Weights of a small self-supervised audio encoder (BEST-RQ): activation swiglu, 28.0 epochs.
Rows from block 3 of a small self-supervised audio encoder (BEST-RQ), named by matrix and row number. Rows with one number within an expert belong to one neuron, the router's apart. Each number is 200 + 40 x the weight over its row's rms, rounded and kept within 0 to 999. All counts start at 0.
Before each expert's rows are labels from the 100 clips, of 14976, where the router gives the expert most weight on average: "top examples" is what is common among them. Only what is clearly more common there than usual is listed. The data: notes from a synthesiser with random patches. In brackets: how many of the 100, against the usual share in percent.
# router: router (model.blocks.3.mlp.router.weight, 8x256), inputs 208-255
# gate: expert gate (model.blocks.3.mlp.gate, 8x128x256), inputs 208-255
# up: expert up (model.blocks.3.mlp.up, 8x128x256), inputs 208-255
# down: expert down (model.blocks.3.mlp.down, 8x256x128, transposed), outputs 208-255

# expert 2
top examples: pitch class: F (52 vs 6.9)
router.2,161,205,225,178,327,187,180,199,212,189,217,274,230,233,150,170,119,170,182,193,205,158,205,248,171,133,221,251,142,192,188,197,204,173,243,107,122,184,103,177,273,174,198,150,162,162,217,257
gate.0,290,217,274,181,166,192,213,168,200,198,190,170,124,215,199,210,279,278,163,224,210,237,182,127,172,255,130,149,241,216,286,201,117,236,174,196,245,247,244,192,156,225,231,209,243,240,159,166
up.0,182,268,198,214,150,191,117,168,218,197,259,154,253,163,217,156,165,219,164,166,219,145,171,198,192,176,213,193,184,167,102,226,188,249,183,223,154,276,224,238,217,257,212,224,203,197,177,177
down.0,266,180,201,229,227,195,219,211,145,158,224,175,202,220,199,284,257,290,208,202,224,130,206,212,174,216,214,237,235,216,158,219,168,260,234,131,195,269,214,152,211,239,214,262,187,252,217,138
gate.1,273,207,191,172,217,175,257,173,153,181,172,127,178,261,271,224,191,225,171,189,190,279,192,184,226,269,192,231,288,247,284,180,214,224,155,164,202,254,235,209,145,272,162,271,255,134,250,174
up.1,210,214,252,221,178,305,132,243,175,217,150,269,186,158,190,270,191,175,186,221,187,99,162,185,210,220,281,184,184,206,160,183,209,109,185,245,182,175,203,228,261,176,222,151,188,216,216,236
down.1,188,230,216,110,155,221,188,263,204,249,174,137,145,213,169,206,223,255,231,190,203,187,188,127,219,234,224,211,173,230,195,178,197,161,169,215,216,224,195,93,135,164,151,233,252,189,195,177
gate.2,127,181,200,254,114,168,187,209,259,139,257,167,228,124,193,165,205,253,228,223,194,206,171,197,221,189,186,202,159,125,177,199,245,209,196,172,157,144,200,236,188,204,189,204,190,159,255,229
up.2,121,201,230,180,107,163,192,179,203,182,272,211,234,171,223,150,256,234,276,181,180,196,251,270,190,148,175,189,177,161,150,263,171,217,211,194,198,118,157,237,233,207,188,198,163,180,281,236
down.2,191,250,257,229,212,249,182,261,210,283,155,130,173,245,184,204,153,248,189,172,114,170,170,195,205,128,126,262,278,175,252,200,189,160,129,272,223,116,217,190,201,168,155,197,243,206,166,156
gate.3,216,219,198,263,127,214,192,211,243,233,240,250,211,162,166,237,197,263,192,152,238,132,177,135,183,176,235,191,220,158,182,205,227,182,200,213,181,213,223,236,152,203,227,212,159,259,183,218
up.3,223,279,164,255,192,170,162,191,244,225,250,191,222,183,201,169,174,290,185,187,242,233,197,176,144,236,228,141,179,179,230,194,139,218,208,213,183,242,204,212,94,231,174,229,191,256,223,189
down.3,141,209,229,151,179,249,193,194,68,176,275,226,169,225,214,250,194,213,141,194,223,238,148,110,170,162,253,180,149,190,133,210,201,232,197,188,237,269,212,274,181,248,310,264,283,174,263,209
gate.4,214,157,178,182,180,162,206,169,177,157,251,176,206,237,197,170,214,219,240,161,280,199,210,239,199,226,205,162,224,175,213,151,205,197,200,201,177,222,210,210,167,211,196,256,188,217,157,184
up.4,236,178,216,211,281,187,222,246,202,221,199,223,211,181,182,242,181,144,258,205,185,170,205,209,191,249,188,209,144,174,208,195,232,239,180,249,203,165,158,207,185,201,190,187,229,220,224,190
down.4,259,191,219,247,227,173,210,226,280,263,226,237,228,193,261,219,236,212,172,211,167,125,183,214,219,207,92,261,215,249,254,224,255,150,195,288,274,201,216,222,215,174,195,191,185,218,195,230
gate.5,206,182,247,205,134,180,210,196,227,237,149,181,130,208,162,178,215,231,156,282,236,177,196,136,206,296,169,161,231,201,226,197,144,222,194,157,244,226,258,218,170,217,210,255,268,200,185,201
up.5,135,218,205,180,199,170,134,201,277,175,239,214,204,205,183,214,167,176,204,163,183,199,282,211,213,172,231,140,218,198,197,247,179,175,209,243,262,167,192,244,210,192,201,213,139,168,145,215
down.5,189,268,225,135,240,297,177,189,157,201,261,200,136,262,234,142,192,187,123,212,150,234,191,146,174,191,192,165,213,248,212,134,162,153,190,191,235,255,194,144,195,146,196,133,213,215,147,185
gate.6,227,239,179,188,219,213,174,208,237,146,227,139,202,205,159,199,147,230,127,209,194,189,153,159,181,198,174,236,232,160,200,167,155,203,240,208,176,155,225,166,212,175,163,175,197,209,149,146
up.6,248,142,208,201,146,233,133,208,259,161,152,164,185,136,158,231,247,212,212,243,226,136,129,223,195,178,215,243,213,237,182,183,234,140,197,205,182,201,248,203,175,189,254,146,251,274,162,226
down.6,240,180,157,242,262,260,168,193,203,258,191,170,219,278,259,259,125,114,235,205,196,175,164,194,299,264,217,318,158,182,226,205,177,170,207,151,255,158,207,189,310,203,175,113,198,182,184,203
gate.7,180,167,278,176,158,166,154,242,222,154,227,119,243,157,238,144,272,252,212,227,221,215,198,221,229,220,86,213,220,250,180,190,202,142,139,198,142,194,229,238,121,258,145,227,243,183,171,209
up.7,185,110,204,208,169,229,154,147,131,227,184,261,179,195,223,212,251,147,211,215,236,207,129,238,169,157,247,229,198,215,194,153,228,162,202,196,196,244,192,179,220,244,197,201,193,203,194,207
down.7,196,236,177,274,181,194,238,244,183,196,257,252,187,149,171,300,230,258,247,214,182,152,184,178,192,202,152,179,192,198,154,193,155,195,209,254,216,208,225,247,169,255,247,183,230,122,208,255
gate.8,207,158,273,170,170,230,195,178,236,197,233,207,178,154,238,267,224,255,214,234,250,171,174,169,177,231,170,208,182,249,163,200,175,79,195,256,230,214,257,303,181,201,179,220,243,243,212,186
up.8,182,208,170,162,226,210,190,194,214,208,175,245,138,239,182,184,215,180,134,249,139,192,167,196,178,236,282,251,203,223,206,155,168,207,215,189,221,245,178,175,186,154,217,158,217,161,240,240
down.8,169,172,172,186,168,268,199,204,249,151,230,179,233,260,193,166,176,212,175,104,211,185,180,225,234,169,170,173,188,161,145,180,243,207,192,182,79,195,197,204,203,62,185,209,189,273,191,257
gate.9,256,242,161,195,256,183,202,202,224,202,226,216,185,287,153,167,184,201,243,205,200,178,248,168,189,214,245,195,251,178,152,213,109,153,165,153,163,203,194,159,152,149,258,197,187,272,244,220
up.9,197,201,226,216,184,210,186,265,172,205,231,244,214,170,171,223,144,205,226,221,293,189,172,225,227,202,134,213,177,238,160,186,146,248,147,223,193,183,188,251,186,209,209,214,226,178,164,160
down.9,150,197,185,175,105,219,194,177,170,196,241,237,189,154,187,142,181,180,228,140,211,141,190,247,182,149,193,219,165,124,243,215,182,177,163,215,162,202,158,217,205,174,245,198,156,204,178,234
gate.10,207,237,178,221,219,156,214,193,224,209,209,116,237,216,256,165,182,322,174,207,190,255,256,156,262,245,156,218,230,201,236,191,168,223,191,150,175,200,247,154,101,221,127,216,274,172,218,166
up.10,224,142,213,166,205,217,228,224,213,173,183,236,162,194,205,232,206,179,231,176,144,193,161,219,170,190,255,188,186,228,207,292,170,150,242,230,258,182,168,145,212,152,266,224,82,229,246,191
down.10,191,240,176,198,198,224,219,180,216,157,232,199,187,144,161,215,189,189,218,216,204,182,179,196,225,189,194,169,137,207,190,178,225,201,207,153,185,246,193,162,297,196,260,190,202,104,112,232

# expert 5
top examples: high-pass (84 vs 20.2); noise (76 vs 10.6); envelope: pluck (61 vs 25.7)
router.5,177,181,201,185,185,240,186,171,126,260,199,193,193,173,226,183,196,233,154,179,239,222,246,204,217,167,217,264,255,253,189,247,182,198,204,217,174,205,228,159,196,213,114,232,225,194,217,179
gate.0,175,194,167,281,239,153,216,222,269,183,269,166,263,210,235,225,137,254,225,188,171,175,222,183,239,303,200,195,165,177,214,190,198,240,212,240,182,233,222,172,158,154,147,187,238,186,186,160
up.0,208,205,222,158,132,184,233,180,227,173,233,169,204,167,309,210,280,233,229,201,141,248,218,254,248,160,175,205,206,217,202,212,223,107,220,261,173,206,195,209,135,136,204,205,197,191,235,148
down.0,228,206,159,181,201,130,128,129,252,184,172,247,164,171,166,137,192,209,175,252,218,205,195,172,206,220,168,218,227,170,194,174,193,235,127,184,170,218,208,144,240,188,167,190,118,217,214,188
gate.1,174,216,195,192,247,210,168,227,223,178,202,253,218,174,224,157,84,182,251,191,187,159,113,198,133,174,177,218,134,118,170,130,168,232,180,206,204,144,144,234,236,181,206,156,216,193,169,196
up.1,160,205,198,233,192,176,197,280,198,136,191,225,252,207,112,189,194,206,237,241,170,154,221,210,140,168,211,117,202,286,143,172,137,194,200,211,234,188,203,200,242,159,149,141,230,215,156,164
down.1,187,257,172,112,100,237,254,222,164,125,228,260,237,254,215,243,150,165,150,184,219,155,172,132,239,194,224,265,199,200,169,202,184,287,265,213,250,259,217,213,247,265,168,211,165,206,254,184
gate.2,246,271,165,201,243,219,212,242,205,235,144,190,138,220,177,142,168,129,142,243,146,224,210,180,233,248,215,185,192,113,265,193,157,227,174,188,169,153,156,160,200,207,209,174,211,167,151,184
up.2,189,204,216,150,311,216,238,212,202,233,161,211,176,191,170,215,169,233,185,216,189,251,247,73,192,202,204,224,152,215,266,226,189,256,228,155,154,192,162,151,212,241,198,171,171,195,147,203
down.2,203,120,234,201,212,270,156,220,153,241,204,261,227,244,238,199,144,214,247,230,165,133,178,204,189,237,288,201,230,209,157,179,103,154,179,214,236,175,189,245,234,199,133,134,256,210,256,260
gate.3,188,155,202,225,147,275,295,270,232,232,174,221,210,215,202,123,164,186,214,246,170,109,168,182,214,246,235,174,189,203,182,190,253,170,197,201,154,209,161,224,238,180,220,251,209,312,219,219
up.3,172,189,221,168,237,128,174,289,205,163,207,180,225,167,159,246,160,195,193,162,133,197,193,170,174,202,195,169,165,130,214,237,201,173,245,186,219,208,190,123,184,145,213,199,145,131,182,190
down.3,192,261,236,201,180,222,185,235,174,219,151,212,267,242,175,220,204,198,193,196,242,202,176,178,259,183,303,244,224,216,116,188,226,262,246,221,267,162,230,206,258,201,210,210,181,170,224,169
gate.4,134,253,233,194,159,198,183,232,240,174,277,121,217,116,234,175,204,277,213,209,179,248,119,222,199,242,189,257,157,226,186,178,238,192,154,186,150,188,204,252,168,268,193,193,243,163,194,226
up.4,213,183,165,245,207,190,207,214,175,269,184,259,224,206,140,153,247,131,184,212,245,112,212,195,146,162,308,225,267,166,193,224,224,186,261,226,163,167,220,172,192,174,183,196,242,261,217,252
down.4,242,204,254,189,224,181,242,247,190,181,249,223,186,240,245,221,172,226,179,207,135,147,187,213,184,214,185,119,246,184,209,207,226,194,215,264,266,150,175,231,196,189,150,177,233,169,260,218
gate.5,192,141,213,247,202,194,179,243,233,178,202,206,165,174,140,207,196,171,306,295,197,130,204,144,190,180,166,145,191,175,210,198,264,196,173,155,253,184,163,196,197,202,230,243,208,191,216,218
up.5,234,185,212,174,270,216,151,276,215,275,192,156,141,227,226,113,183,220,235,198,223,224,173,262,131,241,209,197,149,228,202,210,99,263,175,227,182,161,143,188,307,229,236,217,135,198,248,226
down.5,197,166,209,174,265,220,133,193,200,225,221,214,226,162,253,267,192,187,236,155,152,166,148,170,251,234,213,250,174,188,180,168,248,230,212,195,257,201,208,206,261,299,253,228,213,163,139,140
gate.6,211,220,197,211,213,246,190,175,227,178,190,195,166,168,254,210,167,204,167,197,77,205,150,159,239,151,181,194,195,140,281,148,199,200,205,185,190,185,179,210,213,244,205,206,167,183,206,210
up.6,164,224,164,159,183,198,186,220,280,171,173,213,213,180,257,252,239,262,150,212,139,245,189,170,261,192,169,236,299,236,248,176,181,169,205,229,207,170,264,184,204,174,140,205,197,165,209,147
down.6,202,241,210,78,228,195,156,188,185,243,238,203,249,146,196,141,139,205,131,194,189,197,265,210,170,149,145,268,201,127,214,209,131,225,155,188,187,261,221,248,247,162,212,228,199,243,169,231
gate.7,165,199,276,161,209,185,184,190,215,184,150,212,166,168,191,245,171,95,142,211,191,220,168,148,184,189,199,183,168,252,137,173,217,166,198,178,213,227,234,217,239,213,143,135,210,158,186,221
up.7,201,290,265,239,243,253,159,155,178,214,256,199,159,144,262,245,169,206,194,221,225,276,104,169,173,234,202,221,141,238,235,151,178,205,167,272,170,186,209,210,137,249,204,184,246,182,183,172
down.7,229,247,196,204,165,218,154,216,169,219,193,158,248,203,151,236,217,203,184,221,187,158,188,202,208,158,187,271,169,237,182,232,145,200,190,222,230,204,222,264,253,215,229,208,173,202,111,179
gate.8,210,209,184,236,266,188,166,237,220,190,245,235,215,205,201,195,122,266,214,193,198,210,182,193,111,284,195,205,159,175,216,158,121,250,200,206,205,252,183,212,160,201,177,189,233,248,112,167
up.8,202,245,211,137,265,141,174,210,182,240,231,164,231,264,210,149,168,208,117,165,197,190,207,173,205,213,224,223,213,205,203,235,136,252,278,167,174,214,134,126,228,191,182,178,210,148,218,219
down.8,190,198,176,217,223,252,173,234,247,193,221,177,195,236,156,190,170,157,176,177,241,194,218,194,67,235,186,127,209,165,115,203,193,189,233,222,219,208,203,185,234,200,219,174,192,252,229,222
gate.9,133,267,247,166,223,232,149,294,223,228,209,269,177,169,173,194,174,147,140,183,165,179,153,144,131,209,279,184,191,155,228,191,155,224,214,205,182,204,173,255,225,192,243,200,151,179,222,206
up.9,200,183,243,203,137,228,176,212,278,170,189,151,161,170,248,248,132,194,185,193,130,202,105,139,273,228,175,218,152,199,205,199,292,150,181,202,164,193,252,194,185,229,260,249,200,133,222,219
down.9,201,167,179,218,190,152,193,164,148,152,158,217,207,228,255,214,240,237,243,238,123,160,231,170,223,196,216,217,200,206,161,224,175,167,139,184,237,208,214,214,139,237,138,104,168,210,197,151
gate.10,211,171,156,314,161,163,221,141,225,178,240,273,218,227,163,258,184,217,241,250,200,144,209,201,203,241,178,134,236,184,217,167,245,208,209,219,306,225,251,209,142,156,173,174,201,248,211,219
up.10,140,253,182,228,165,147,230,214,203,258,218,210,247,146,152,148,222,253,155,238,198,155,243,196,233,192,181,249,250,210,185,256,155,219,224,217,170,226,229,202,173,116,177,159,225,241,247,208
down.10,216,201,167,146,217,170,180,189,138,195,228,152,191,178,242,259,203,199,226,175,203,318,212,127,210,215,164,152,135,167,251,211,174,219,184,207,237,236,182,157,197,213,205,195,189,186,178,221

# expert 1
top examples: bass register (86 vs 22.3); low-pass (68 vs 19.8)
router.1,192,256,185,260,223,134,200,240,245,188,252,206,222,287,199,163,133,240,265,182,146,175,190,198,173,246,188,175,165,168,231,186,187,251,207,155,204,246,202,198,199,181,168,153,196,242,181,154
gate.0,196,190,196,282,235,203,129,129,125,191,215,267,210,127,138,249,194,194,168,194,220,165,196,189,235,139,160,255,181,220,160,167,202,190,194,200,180,202,192,190,265,249,86,201,234,119,116,175
up.0,177,222,251,198,220,197,205,284,276,215,190,154,210,202,160,175,195,72,185,212,239,203,162,172,200,129,163,171,174,230,174,257,248,266,225,197,184,228,233,163,145,188,191,321,235,216,171,151
down.0,181,207,200,245,186,251,178,185,276,171,212,130,208,208,244,186,214,208,191,166,213,118,142,253,265,181,233,238,154,241,183,176,211,146,135,136,130,173,255,142,208,233,125,121,199,174,185,264
gate.1,199,166,189,230,134,222,227,190,270,186,205,157,163,221,237,202,204,247,266,233,244,243,170,210,166,277,200,178,205,241,128,196,173,185,133,222,280,129,247,225,171,187,221,178,189,266,238,182
up.1,200,219,181,206,139,207,257,204,286,227,215,162,193,235,270,195,197,306,227,185,206,264,180,183,194,255,215,204,194,205,156,204,147,197,175,215,253,177,234,237,209,165,154,134,203,260,239,167
down.1,146,304,183,157,132,157,249,275,172,171,266,183,192,168,176,221,223,236,218,238,244,218,198,176,224,245,235,235,220,217,206,296,200,197,149,264,154,167,229,292,191,154,202,153,184,137,228,231
gate.2,133,220,195,265,136,199,184,179,156,244,240,213,205,164,145,230,179,254,240,237,209,165,199,155,182,175,194,204,197,206,170,163,149,212,187,194,217,242,207,229,217,198,186,133,207,236,181,209
up.2,252,185,197,137,219,186,244,163,276,135,163,186,201,228,301,201,218,142,170,157,163,223,184,257,193,228,204,165,199,203,177,249,227,194,202,243,243,203,221,199,203,188,248,232,199,192,206,198
down.2,157,105,214,195,204,172,196,154,189,205,234,203,274,220,214,196,207,181,201,268,254,123,227,204,176,223,110,245,265,256,265,135,207,193,198,158,213,185,223,180,160,245,153,189,247,211,201,280
gate.3,205,247,214,127,234,179,216,186,222,191,169,201,212,199,215,243,190,206,169,190,218,246,230,176,230,229,278,179,186,242,151,306,198,162,242,251,214,273,187,143,115,132,215,145,243,196,171,140
up.3,212,121,242,242,152,213,167,239,176,183,235,204,179,150,151,193,230,259,236,247,211,164,168,215,212,240,86,238,224,139,274,111,235,210,150,184,119,159,292,284,226,204,208,292,206,200,208,265
down.3,174,194,261,200,185,192,175,175,150,194,170,221,167,176,181,119,272,229,236,308,237,220,221,173,134,238,202,192,219,292,251,183,182,217,150,162,231,168,215,179,187,240,185,224,156,201,159,226
gate.4,225,135,219,203,218,221,174,134,178,198,230,254,164,215,208,195,223,205,197,220,176,186,222,175,161,111,176,169,227,187,203,230,153,145,262,144,289,148,188,181,283,238,168,165,162,202,189,295
up.4,139,231,246,209,197,170,184,153,206,176,173,251,222,225,167,158,241,194,153,183,202,215,179,154,183,145,184,249,254,227,182,187,234,230,228,206,159,251,265,246,227,178,167,219,251,123,155,167
down.4,212,210,132,225,212,235,211,264,251,252,204,166,199,219,185,184,143,179,214,218,198,161,169,268,196,182,164,103,220,184,219,191,154,190,199,239,197,106,169,199,190,170,184,110,158,228,179,227
gate.5,149,203,231,231,183,225,119,171,228,182,169,136,201,180,173,221,217,150,155,159,231,196,202,223,137,187,280,158,224,249,146,218,201,234,162,244,229,144,145,134,242,317,207,233,175,167,171,210
up.5,199,319,243,216,195,182,251,194,160,206,191,252,229,218,182,221,216,198,225,194,214,201,195,272,160,234,220,237,200,224,232,236,145,257,223,190,176,192,62,223,163,204,223,197,274,151,203,148
down.5,238,223,152,233,231,183,173,140,189,154,238,219,201,202,198,193,175,275,189,112,193,271,120,204,192,185,177,226,271,193,209,173,194,240,215,235,175,228,153,218,171,252,200,237,239,160,319,266
gate.6,203,222,189,211,187,181,168,128,247,261,240,194,197,210,230,170,166,250,217,192,202,147,185,181,170,170,176,180,208,204,191,235,135,210,228,266,331,123,186,207,243,177,191,99,167,235,244,228
up.6,182,202,206,250,228,199,163,142,234,218,228,219,202,188,247,187,198,259,224,175,188,160,161,206,137,199,135,192,176,201,206,201,110,198,224,235,350,192,184,231,254,258,184,155,183,197,203,207
down.6,215,225,230,195,216,172,156,163,108,219,144,225,193,182,147,223,319,241,193,238,156,185,196,138,155,183,246,344,260,196,176,198,167,215,241,185,206,269,187,239,166,208,159,186,264,143,163,178
gate.7,260,156,226,166,162,312,194,216,203,160,147,163,165,177,147,239,201,130,160,276,208,184,159,148,203,143,251,194,266,225,140,200,251,175,141,227,173,145,283,191,224,169,273,182,202,235,203,188
up.7,186,170,241,159,211,205,148,221,187,191,164,179,191,150,263,175,200,139,220,184,164,205,153,235,245,244,305,231,140,163,194,163,222,195,190,210,231,126,143,204,257,225,222,255,227,149,219,136
down.7,218,235,229,147,234,268,199,185,153,218,184,186,180,213,199,148,196,237,232,152,181,225,196,184,116,119,205,245,282,155,165,129,219,264,197,188,162,242,194,163,226,224,223,274,223,232,184,215
gate.8,278,168,254,180,226,260,215,159,106,238,93,237,142,230,224,241,213,110,166,230,187,180,231,154,240,190,263,204,235,214,219,215,214,186,176,186,225,203,195,205,252,277,183,244,232,153,180,188
up.8,210,192,243,275,183,252,185,154,157,197,307,206,180,192,280,253,210,258,243,155,207,172,169,237,242,160,198,209,183,138,169,131,220,243,189,160,199,141,209,204,140,271,237,278,251,238,225,219
down.8,259,144,197,190,239,260,273,249,186,182,229,211,189,209,230,219,228,231,260,218,168,162,239,220,161,224,246,180,219,198,236,129,218,198,224,180,146,287,237,157,174,175,211,129,215,253,145,231
gate.9,239,114,224,222,168,233,197,142,102,253,168,224,103,169,243,217,242,199,197,225,219,224,126,230,165,235,269,246,201,293,193,116,187,170,196,191,269,154,213,184,228,189,221,221,241,205,216,197
up.9,115,268,195,186,157,211,204,213,182,119,191,172,216,194,250,195,169,201,194,206,125,282,176,246,309,156,139,184,183,105,162,168,249,190,155,261,162,244,189,222,146,233,183,135,229,160,227,206
down.9,187,236,192,190,149,169,216,143,154,112,273,174,235,132,163,195,198,239,211,209,193,230,195,167,227,148,175,204,134,145,206,181,217,200,146,141,210,267,209,229,174,245,203,240,189,203,218,183
gate.10,192,214,257,243,129,226,199,161,124,178,158,215,137,156,165,228,199,209,156,247,232,227,135,215,209,166,189,278,239,249,200,177,260,167,191,122,209,212,238,223,227,241,192,186,172,115,125,232
up.10,182,238,265,166,144,205,202,181,230,119,191,160,162,217,187,229,155,169,161,204,216,227,112,240,178,188,188,249,220,164,189,185,245,225,235,113,220,234,210,183,147,205,242,205,139,178,177,171
down.10,192,183,183,131,221,274,157,164,180,250,248,208,218,253,162,206,177,236,184,218,187,212,239,184,196,242,303,247,196,153,157,237,244,202,215,198,205,212,171,269,210,197,213,248,188,203,157,108

# expert 4
top examples: echo (51 vs 24.5); noise (35 vs 10.6); pitch class: A (26 vs 6.6)
router.4,229,167,255,173,174,174,224,292,232,210,153,274,190,172,164,244,205,186,196,187,204,127,217,238,188,260,296,247,149,203,233,233,233,108,254,179,144,212,166,205,220,176,239,177,133,240,166,201
gate.0,170,194,249,106,227,215,151,189,203,191,176,237,203,201,273,237,261,246,173,186,125,218,270,253,282,169,222,201,244,199,215,180,134,186,221,218,176,152,163,235,220,176,205,178,211,170,248,239
up.0,161,242,231,155,288,204,160,202,199,206,159,217,200,218,225,201,152,225,148,121,139,229,223,178,259,201,228,255,170,182,234,221,175,158,172,154,160,192,183,231,231,220,195,226,189,91,204,244
down.0,213,226,154,264,184,178,146,149,237,163,158,197,213,263,205,105,240,235,261,158,189,255,188,211,150,213,206,141,180,192,168,276,170,221,177,201,259,129,196,217,195,236,216,186,112,205,192,247
gate.1,207,203,231,214,148,131,171,159,151,190,207,190,172,189,180,204,187,186,168,193,325,219,170,220,163,228,171,157,211,192,180,159,177,247,200,224,263,246,281,243,194,271,194,202,255,202,125,157
up.1,237,288,198,154,178,171,191,226,226,178,144,125,243,256,162,148,215,144,201,221,249,242,178,222,146,209,150,165,247,217,195,222,173,328,155,302,196,253,274,202,177,276,214,232,236,177,174,236
down.1,240,128,270,211,277,211,182,177,254,234,159,215,210,205,170,234,190,232,183,221,220,246,139,161,183,194,123,234,282,165,170,171,200,204,176,241,234,261,261,229,253,201,271,215,129,214,229,213
gate.2,137,201,209,220,188,286,233,159,207,153,175,205,256,181,218,292,181,209,174,153,139,188,157,198,178,178,180,248,196,225,205,126,285,173,234,219,200,233,240,219,245,187,154,242,140,212,188,188
up.2,216,194,208,216,164,250,248,208,225,185,215,177,208,178,243,214,225,258,250,134,178,220,117,217,201,193,249,217,125,251,176,228,252,129,246,186,207,120,126,218,271,192,173,155,144,254,240,163
down.2,189,169,198,190,217,250,225,137,217,213,234,187,200,223,253,247,224,210,178,202,160,284,249,214,201,199,137,211,233,134,226,144,201,179,155,171,190,240,216,213,157,210,229,254,211,231,198,187
gate.3,194,225,171,221,225,246,195,168,127,212,150,87,210,232,187,224,181,275,213,229,241,280,201,190,226,154,154,218,266,260,139,149,163,250,103,235,226,209,272,213,207,236,163,232,276,198,201,135
up.3,217,156,177,199,136,145,246,150,199,201,240,171,185,193,247,213,183,156,151,183,181,160,173,237,185,193,187,110,177,200,205,169,251,251,268,176,258,203,176,118,178,234,247,237,162,194,240,205
down.3,241,282,229,191,169,157,199,222,188,191,188,183,87,244,230,258,256,240,276,214,181,197,229,177,228,155,187,207,165,228,226,281,173,205,169,201,225,229,133,159,169,227,193,178,119,131,272,250
gate.4,276,183,164,249,233,219,225,219,231,178,255,167,204,200,157,222,234,271,257,185,129,198,166,258,174,215,198,216,237,256,208,223,185,167,141,233,209,157,219,114,155,215,187,94,210,237,240,270
up.4,227,117,188,229,203,234,262,233,197,249,197,247,147,184,177,220,218,174,274,230,239,216,210,227,144,232,204,157,180,228,182,204,188,122,171,149,227,170,193,167,253,220,243,126,181,260,171,241
down.4,216,172,169,228,184,131,157,136,248,213,181,189,262,146,210,143,138,218,148,175,231,220,177,151,186,230,216,103,173,172,189,216,250,263,201,248,241,125,181,228,231,168,168,166,200,229,185,149
gate.5,182,162,175,204,243,197,181,168,110,172,182,223,217,225,224,205,141,147,210,167,257,206,229,212,211,181,240,178,226,164,136,56,206,256,146,148,227,169,166,182,219,192,200,228,255,178,212,158
up.5,270,256,172,207,218,171,161,147,225,115,224,207,171,186,193,230,215,248,152,165,157,135,201,197,218,196,237,200,265,146,228,168,191,195,269,213,232,167,212,150,142,165,210,157,170,215,175,209
down.5,196,132,151,209,221,230,187,211,242,306,279,189,190,188,158,141,160,198,197,262,274,187,282,135,178,236,220,219,248,192,293,218,173,171,186,182,186,220,231,168,180,160,262,223,115,229,234,246
gate.6,179,267,230,229,148,195,171,219,229,186,191,133,263,131,205,189,263,272,255,206,180,221,219,212,172,194,150,173,201,264,159,226,141,222,146,265,269,247,248,259,201,216,171,209,224,214,219,257
up.6,217,190,149,244,187,213,128,212,211,210,118,176,169,183,185,212,161,137,168,246,214,199,150,184,260,191,209,153,182,193,177,221,255,210,128,202,202,170,204,156,191,216,166,151,246,190,218,194
down.6,187,157,216,220,143,192,220,199,190,133,179,252,208,175,156,241,227,216,217,222,190,168,201,168,210,193,235,173,211,180,198,151,209,130,206,162,218,207,135,176,150,270,198,185,207,210,193,204
gate.7,260,203,282,147,236,171,186,174,177,177,202,188,205,215,198,219,227,209,234,236,210,213,157,188,163,219,194,193,260,210,225,261,211,236,191,248,236,229,246,233,184,187,221,237,193,166,240,300
up.7,196,238,121,262,228,252,174,189,219,189,209,190,181,215,233,190,174,194,168,198,150,197,226,240,258,175,205,239,178,234,156,202,187,166,160,210,206,148,163,180,271,249,155,107,247,172,186,171
down.7,146,239,158,159,215,168,251,214,197,216,199,201,186,185,213,248,222,174,226,247,203,208,293,215,258,194,299,224,174,179,212,228,220,179,224,151,157,259,146,187,113,178,214,194,152,184,185,153
gate.8,267,151,252,162,164,253,224,191,172,150,160,201,137,220,247,213,233,223,249,267,214,183,194,173,147,192,171,181,227,188,95,207,229,180,209,155,204,213,217,237,227,221,239,188,217,227,224,285
up.8,219,192,180,183,226,219,131,237,165,242,231,218,145,198,246,231,180,189,213,250,311,196,211,194,170,273,250,173,182,206,204,134,201,180,183,186,161,190,220,230,177,201,198,148,155,172,122,208
down.8,202,137,226,122,199,261,124,225,252,192,142,197,226,189,236,239,232,158,242,218,204,216,240,214,182,254,213,186,123,199,161,156,114,211,237,185,203,230,175,268,197,172,152,160,239,209,163,148
gate.9,192,323,201,187,239,226,141,160,168,156,224,101,167,164,262,176,172,227,164,192,132,268,175,271,243,145,129,210,215,179,188,179,121,214,139,230,218,151,178,151,241,240,160,206,205,102,208,240
up.9,230,176,187,251,172,231,276,153,154,231,171,235,141,220,260,249,143,182,224,172,261,142,247,204,234,263,246,221,196,199,258,171,213,217,191,116,185,190,159,263,227,198,285,327,183,167,192,201
down.9,189,293,231,144,153,198,253,265,192,145,182,216,243,212,219,295,222,224,183,100,204,193,244,170,228,173,201,239,204,256,186,238,227,238,211,221,182,205,210,199,237,217,282,225,185,167,129,155
gate.10,191,241,206,205,185,206,203,128,167,178,261,190,218,195,253,209,169,211,193,135,153,271,207,226,223,170,226,159,164,170,179,154,151,221,224,251,207,194,123,193,155,172,201,198,205,212,199,165
up.10,167,208,216,194,172,140,189,206,142,246,217,245,229,226,189,208,159,155,218,144,223,231,213,229,205,165,217,154,165,164,222,182,142,325,154,226,188,198,115,227,198,179,213,216,184,215,177,162
down.10,163,186,251,206,200,179,176,140,140,226,230,296,207,248,305,176,284,275,219,206,163,104,236,163,140,208,161,181,198,207,219,159,164,209,214,178,191,253,137,250,164,146,233,157,230,274,238,229